Weights of a small multi-label audio tagger.
Model: arch resnet_bottleneck, norm layernorm, activation silu.
Rows from block 6, named by matrix and row number. Each number is 128 + 24 x the weight over the matrix's rms, rounded and kept within 0 to 255. All counts start at 0. Numbers have three digits each.
# convs1: 3x3 conv, stride 2 (model.blocks.6.convs.1.weight, 104x104x3x3), inputs 65-77, a 3x3 kernel for each
convs1.46:107140108111107112137134138147078115111140119117140111119137078109122135112113137112197149117121126142127125118166172124131118130113141100088122115122108144093147104165155133127098133124106129118148117081145155146144146124135138117150126124127090104130108120126108142134131103104134119142107122155126183139129108099139137094181135159122135131137122092
convs1.47:147124110092094203084156144112148106104057178116108135133155100141086153131084134113145130138134127117098145126092147157190051176138096082157134116087175131095144150137121095101116128147086116107108126169116195138101129101123141150117117111149102143120095129131126158091115120125126134152134134115143114109137095122024092217114116122096117181115089151
convs1.48:165136067121187144130096111099132154166120141136102106143148123126132119142117145142166117143154117103098111138093142146133152112128134098085132130097102157158112185136094092115127162124114132136111109117178140082095131085110092135124099143118066097150134116142121130148110147122148154104095131143153160100107127134112136146139130134113135136131115125
convs1.49:102145122126137097121132149141128108100117110139102155121127137141088124100120162132144123066122163134150105152153099114135114131138126138093118129168123118131154092114147128129130147113131136141111145135191113078123127141122132138108155131099128093132162085126064145211144123125113135122134127109114173148105143135152082092143117143085127195168127081
convs1.50:135172129120143124132111118088137123150134164108149151166131116132136114120127139131146135122130124108125129110138099107130152159119144097119125111136126141109141155105141131109120127136124151108128135145118117126142097121160161153123133110126106151129119135164133108108175111115115133104129110126095141148147121143107131106170134167160133127117131151
convs1.51:064124122133141149154120117193119126124153124133162143135125121158139136137109149117144145159146106119145133138139154176065127099156140144138154137095119140154111091128139130134131135130113117146142108123115138106109143137109114131108148060100109117134096128150128146121123134102134165125140145116130153120153142129134137137174130108074146135106103134
convs1.52:119164121140134134145108083119115120141126133133138089117111149100134102140126113132135116118151133120125143102098121152142184125167128113112115111112124141118112097139156138126106120129150121144137131104112187137146125133151077129165169129102112091114141132141102119119128135118144147116130113104110175143134131122132117090147134134124129119145168102
convs1.53:105113130111128143131142111112147096116069183120120128098245071130107049132074176119150111117124161128138132189215060166101062080051255157077128093137112115153109101127148122140127120135130126126149127124148110135122122134171103157069170114071116103119100111152134105112201099074118099140127140197073121165100117174146143068117097157107101133114135120
convs1.54:135147124140129145130127131128127127114114114125175138099079148154117106179170131120195124120121106127159107133136103103142137131147177109148122129111121167070144114153114143132131110121104159127150103124104080080113121129141117102116131145129112117131118115125139119125128131119132117127134142116116143105133128129131128123128124151158150150144108119
convs1.55:143162100128105149139121166155155099107124167161117131142109125100139109091115145149138072133142168137102138100141114127138131177162093133136128149145165111158132161154153138118163094082141142109127126136126115161103145117120152153089120131127113141149105103121117137174106132143123126186121141071185118130128137147107101142141118103170133153126140135
convs1.56:106147112128151110140101135134119109095128137103134141124162137167172154091107109120151101114127149120152152116127148127105122139137118166165139112140144128095109118106068170202163127122122081131120148123126115113103096122146135098108131113139146099125123123108124122139135143110126128141127117133098115106151180190123093149096091161141154127136139091
convs1.57:119095147101157105150131129128103095132121132112145120152129121156174117109127101088116103134114109152117157132128111139148110127124117135134153125123147144120120128118167142115123126160137115140135125127100165127166122118161126127140117116121123113135093138142090103080141137154094103106109095110100104095131123145148129167133116100160120131144151178
convs1.58:150137091145131134152125098128137146113092106156147125117125139113137126138105105131113136116104140136136150146128127106126124131148155143120149143105112095162115107101118127124160139089107144113129118124149140138179133119114133147148098107160146081144102124138150109139130129111119109120132145137103133172149133175090102130094136126142158147133123155
convs1.59:081122115143148125135188097159107120091127142152108124140136150105109129175094119136127167111101152100100136160142125103127193123100124149147114105120145135146108070125145164112098164139135080141119160088105138115142158111173176150090126134125128101048134133119129109087115090140105101149131190135120110138114138125090135131093106165184143060112095188
convs1.60:138114141080153148117104137110150170189062116140116114111106130115090169121148133159107127124120101116162132141111126114132149119116067116177140134184096146113099164113136162109112086151133160142109132083150108154122139178109113101142122091138115147144125119115117158115123105120044204086188129109154177127153124095125053146119149112152127121152134131
convs1.61:100137106197167108146150121109115133182171124128135118121114167142147128146141104117130116126193102121109119138116138120143177120113145125131118155112128182128153137164146090110107144149153102094139120123101132166146130126131137124140116130133120121135148131139154163144079119109206193116154126109162158128108132149133118165163099122125110160145129132
convs1.62:146136089135136101138122123151096134111077164110105136116054161132078140125066201160129099132092127115148122105071201141113093143146157103115152147144141134103125167142080127110130152124113146138108126097116177122061130150117107156098104153149134119139123118107156135135079137199097114112113097195161160075128183072142155039132134116122145084166130098
convs1.63:118140136106109136144097111152101111132108153114161142129118116122115111138139144148176085112161130116140129134111147119169119138093144130121069100162117137022138101133130076146181111116095109138155129132140149086112096142141099163125117123134109125107129114098127136111134146105158112112143137136119152119080165138097169117108147160100174147117113117
convs1.64:141107134106100102127163152143143107125139102103125143109194135142124134130164131101144203140130145115100137115119161135118132162111103123079110144157124124185083129176128124145111143178145185168124098106068152169135128173123120118117152151094169075098106114119133140141126085143153132122135138123108206097118133125131105121130160134126126144152162107
convs1.65:130114128108145064126133158136140099133106123107131134132122113120151085101137178115141117136124145139127098143141132126096132087136111123104109126144142118120115120124119154165126125165115128132122097130109137104118130113139119156093157118160127119136148114120133134099122130117125134119153098131122129127129144092133130135111119135133131107148119128
convs1.66:113126161122094077123127107108148091117080080158140122132112079135142122170186192114129166133120140136092103132128151112141127140175142106116107094117119142117132128168163108107132102145108164127131101120125114136126150146179104150114125097078131135110117103092113110092134114123124142113123121150149167175123145120102068098147142164150143157121096144
convs1.67:137134130110083132141129110107155149112149100142119134056218170096195123170142064174141093154133153150094107112249141138148147173107067098144183097077118110137129113101168111110155084108144110131155115117136101087150139110149118107133134148091118095138135132109127115112189231065131126106120126108142087158122076141105098141159107123133078164110117143
convs1.68:136162170112109126110119101165116157118137129108148112130198168110125116134141129153175182128128132058071065126136145114128121110152126136153146142154123134140148120156138099112114138114098139108128116123120125158133108102117132118123173206178169117135111124128117134135131152135111140133149121109160126151116116099124132147109116104142154104098117141
convs1.69:115149115148119138133122120144116114090137125136144119155099119097119166113115098133129145124116161123153127125123129092112145131136139153080100127051101126185117164144110162093125095176107127124157144123110148141127095144166105136140148121153137095117111145128126122137122123127117151126137105092128129160116122144133138129132129144120117146117167123
convs1.70:078114165129118158129100146160114153105124126112131126119123105111123138133149122125106133098129179118085175150149143128112131113132138121129097179136091094121133140126137093108123129137119166134110114112125123123112124161086107115128135106161147134129183151057126125112129118136128121134119120124151146111083113143168137112116130156098118148112153150
convs1.71:123147132161165140137094110124114127117124077141154142159116127103127129144132134118104127111160103108105143105101119169143133154116120127128126075125105114132153134154146097063119157131122131122136137172137167176114124110135208117150124110089113145122091104143113116110099137122144158117131113116116113119155153175103116089100113124180125142131129141
convs1.72:125116116143107119114128145097090194174163055134145111141088253117106128116223036110125133115175079128138111104162177070124090161113102085079178148124128102125132172150089081132125140123134171099120100133146134132106131124132103119151088118156137106124139144109140138117050194126134122128176129099160121125123132101083119173130127095147111127149137115
convs1.73:129145112119122111147110104141080120136118124131144155094101098135137168143124120180173158126123144123137118138104147087116122166124112114138131137119157122138107132121103178191171095116121103134140100127116143116142113135149123111112129112112089129116153119118136129119129135104109121108167134119104147146168178176108144123116119134127114122121115118
convs1.74:135115109000175223149106086084105088155106170127100133111096117110119120091108122122115126183119091139123141114125109182111127098072107105111115137126114116139132100109138110116108134137129121106114132118100138152091126135148147102118128155145107108108141127113163138142155116120089193132112090087106101094092104098167126171106119106123118097152145105
convs1.75:151163095032053174159079163080141137255067074139176092122147153094123127143115127114127116210112098131156134139101138135166088137132111129117159117114074114140137123123114082125186104154184138105156030180094126105132137104124047136204096107109126127130122123111135116107146149123088078140140113159137125109082136152175098110131117121111116154058184131
convs1.76:105130174133132127141138124158139071121120138128135112082135122150152107157113146094121132172112123147124169149117149137126115112130149157115119144126117148122132149128173147127095116144130128155154136131129133135119118125136121093127156173047118126151104129154146102115096129159126107107137132148123121129145149128110090133130159146104083180107155122
convs1.77:158172101110072144144095101160096133056158135127128155162147113126110118113124178114105159069162173140107117155118100108150127113121141167137086129120129108172122071150172194170102143095112112125159172108088128179108112122131150121108142132122133129123105165100138123141127144141083121167147124131119117108160168109098116156093115163189117102107122088
convs1.78:113172113102117083093121151131137139098067146125149148122119142169131102162143097131107134115146127123127161138096152131101082100154134123105121124073085154196128116126110113168185122093117131115141168129090119128108155114097126174149097119105127125123128135095110151120100148145086109080138132164140104118119191196090106107105130095116145170114164138
convs1.79:115086137122152106111126150141160121080093174122130121140157130106116139147081118097115118135120152124134108173124126126111148145159068123184149114119149105069137116134120170181108132137135154138121140126138155120118161127140154156136124153117117156168103107166119134137126113155079148098135181107154127136175138125075099182146128113185146129124124140
convs1.80:127087125121126097157129149168151150094087097118142106098173166100147155156122122155144120116114117148128146127134207111130169116070065155127117113127132114123096143123120145167140113138131123148123092109114129115125126150124128094101131157159154170147128102135124131121125157168133125115128097131151165144099083118116134138135119093154138125133139145
convs1.81:119132156118106110128150140118114138112167121121164110106176155110149134116152143120126113094159127106157159121143101117137129139161125135110161113094114166138117113128122160139105142087139136115125131164148128123136111109124147141141139126119088137142128096113177133096129146120117102159154110156128099121173144140124106115139115116168135138112082128
convs1.82:180133130091140145141154126110175097108145160157133126125145122109125080135121093135164154127141124134132129124159104131117099141120145108109119113140133128138126149154125128143119144146134154165136128123171131130128147113138130099136129104166111123134145142157140114121109101141115115150118117129144152177153128140111145149122152135168146110135147135
convs1.83:127126145098157112130159105107123149104135126156119095153126132062117212144146121141111118097145147138139131131129100146103152131142146162144156068090141122111114124135122172174084130103116147128117078106149099142144096125109143132147143118138128127137114114161115118099144135127095158124106168148121133139133130119153121130144106139127170113146090110
convs1.84:051089146126129082144204105109110150123137134124118093124135080175110130116164132136151082114139163126117089192134075141116164119123132122168175148105092108133129104158203199116045166158111107128151153108093107113122127154105098121158113107149032101255129111083113112118107145117132137122135123135140116106101140177126119125136145099141110085131100170
convs1.85:120093115120181171135103137160133065103152186102144145086139137085127158159119148122127089094126148129160167134109163139131153128153142120131143112117123141110138139141154120121114143111122114145123128129151160106155169129112133114129128175115154131119138121137127122163139101145118160092146141129145100116162126116117143159089121146187135128115140097
convs1.86:122112131123155145117138121137149110163125169136123121118127127089143115130112161130173144149125143135117099139155120159164140143139121144092101140164156121150104116118119110096102143166151120135164124143137186164123135092127135126110100136162139106102185171132088130116109119133156146160115114136118137133145122091105138165117119137099092114158138150
convs1.87:100118122149147099134115140096116127102119158123110099112115131136127112106148112151109146096116224140103119176155098155142134150116154144136110102148145117061156102135167122133080119135144103169187141153105140141146133106176157123110119109126097142126144108128122118134121103108122169135102114119106132152146118112129146130116113135199123076148159101
convs1.88:142112109135139099132137126146136109142139126133154111149128093164145106138150120110117149131153095114143115098122102140111150108145106106142126126153159136087161122117146124132145125140140117105159108115134119081168131126096147109130131140104134112117106122157117135148084156137130166122097141127121105147126108126163120120090138139144124090109127128
convs1.89:123146098140148106145123093127104109134119109140130149080113089129157127163113130129137121138102124140106146158121166123137112158171118094122127113155130145122128149120121107129168151124088125153111141138128123118109134126138120120173096136153115101121107114155117112117111151131146135160136103136139129106127136109103126141146137097168154106124148093
convs1.90:109128149150106162154123116146108107123119108144106147119101125138142135155137128093129145123115137140121123099095136108136145153124105172150101153166102156130124106149091149116130135139125103142157109160130121139104155109109126123105137091145140129114133172120116147111121111133139134138126114126105149124114133108124138141093140120145116150137138104
convs1.91:136115117127115130093206133136137098077082223138093146114128139126110134103136108111135124145072164151108139114124130135052168113112130138159143143117165089162056122127103129166124115121122130135103170129096109126168125128105110190056132128124155164115144099127119127126112141150128088133120190090130131120125137106097102158120093151105175133138126075
convs1.92:137123103141099147116130144112141143122142139114116141142095117093139133101123142126098123114163144181169096112123165087164148169104109127123124126107140129150127186143116100148142154126160155115132128091120127139109136145130103117103056104194129138148141122102110111149139137111136128109131154127129123146137150119121095122158077180149142061122125115
convs1.93:180115114068143085125116099115170126096117136148126126120120112118115135114121106138113129168093148107163121106126117138126123119126181103145117102136135144052123138130115110084148149095145150126148140107164076163078118136129111105119103145128121140130126135110239023183135126136140175099151088129152141134128119134060145137143150140148097151069152068
convs1.94:158108109090133159153156116118132156100105143107110140118088122106102118110143155154139104174154103145153111134114122133131153112082142097108125066111147123144173126151078109117156139142125093124114104104123137132169153112104161145132114105147168145117130112151115093126087128142138159121136141101175147110154177141094089146168129102095107127186176128
convs1.95:108096125109136129144124140181111118125137120108161128112183149118147141115113115123115163137108104115169096118168102158104114127142134100187080121154118110110136165085130122198075141132091151023184145186087119144124150102100114089158148079168062228073114153129138123127138110155138090142111133161154046145123053151147099140137054188101178116122122095
convs1.96:128127127165115117150140094131132129111113149112103125124074144125120066087157136143121107167100105120141141087156107133134110100117127122134126143160146099107127107164121173157102100136144115165084098149138115101151081117187137104076146163109102130122100147187110119110120149106199121118144113138108121125141128119104141142127145101148100101113129157
convs1.97:127164147169183158135122108141116117110157140121107140136110096114098126121096088103126105113151127132136140099119116181148139101100153133144132115120167143098100155148148119088118144174117135122129138141141151133131114106131132116144127135135124118108157129125101123163130174149151152160116065124125102107132101103142119152124107108136134130137130132
convs1.98:156146107147107138129122153135121135135114188128103120130110092167132127135102138124150085100165158112107141153108122105124084133124105127117124094138169140094119123138113147107088112148151107095099121157110117124137121125157113147104133141117112149165127143111126149101114121121133157128111107131193119177131109137130124170101145100167149115162113181
convs1.99:123136142143105112150142094133111147154177062109107126137114141133160140151074133140115133124147146128099129138142112129139152086121136125082130150138113113192114141133108093115152168115111141137123055131127122137146140118122079130135122117136131127132174127119169101088125135124143099126074125132137133121124144168184113087138129114092104143116137153
convs1.100:129098078119125119139132137159100118143095135112134145140098110122144128130160139172135099155116105124088166132122137130134125113088141105129101152129117168176110156121107129119117138107127151137124116127097125140122138167166126122106149109135079098077112118125125144133127112123152137121164152118123116155114130117116103150157122157115136108148161091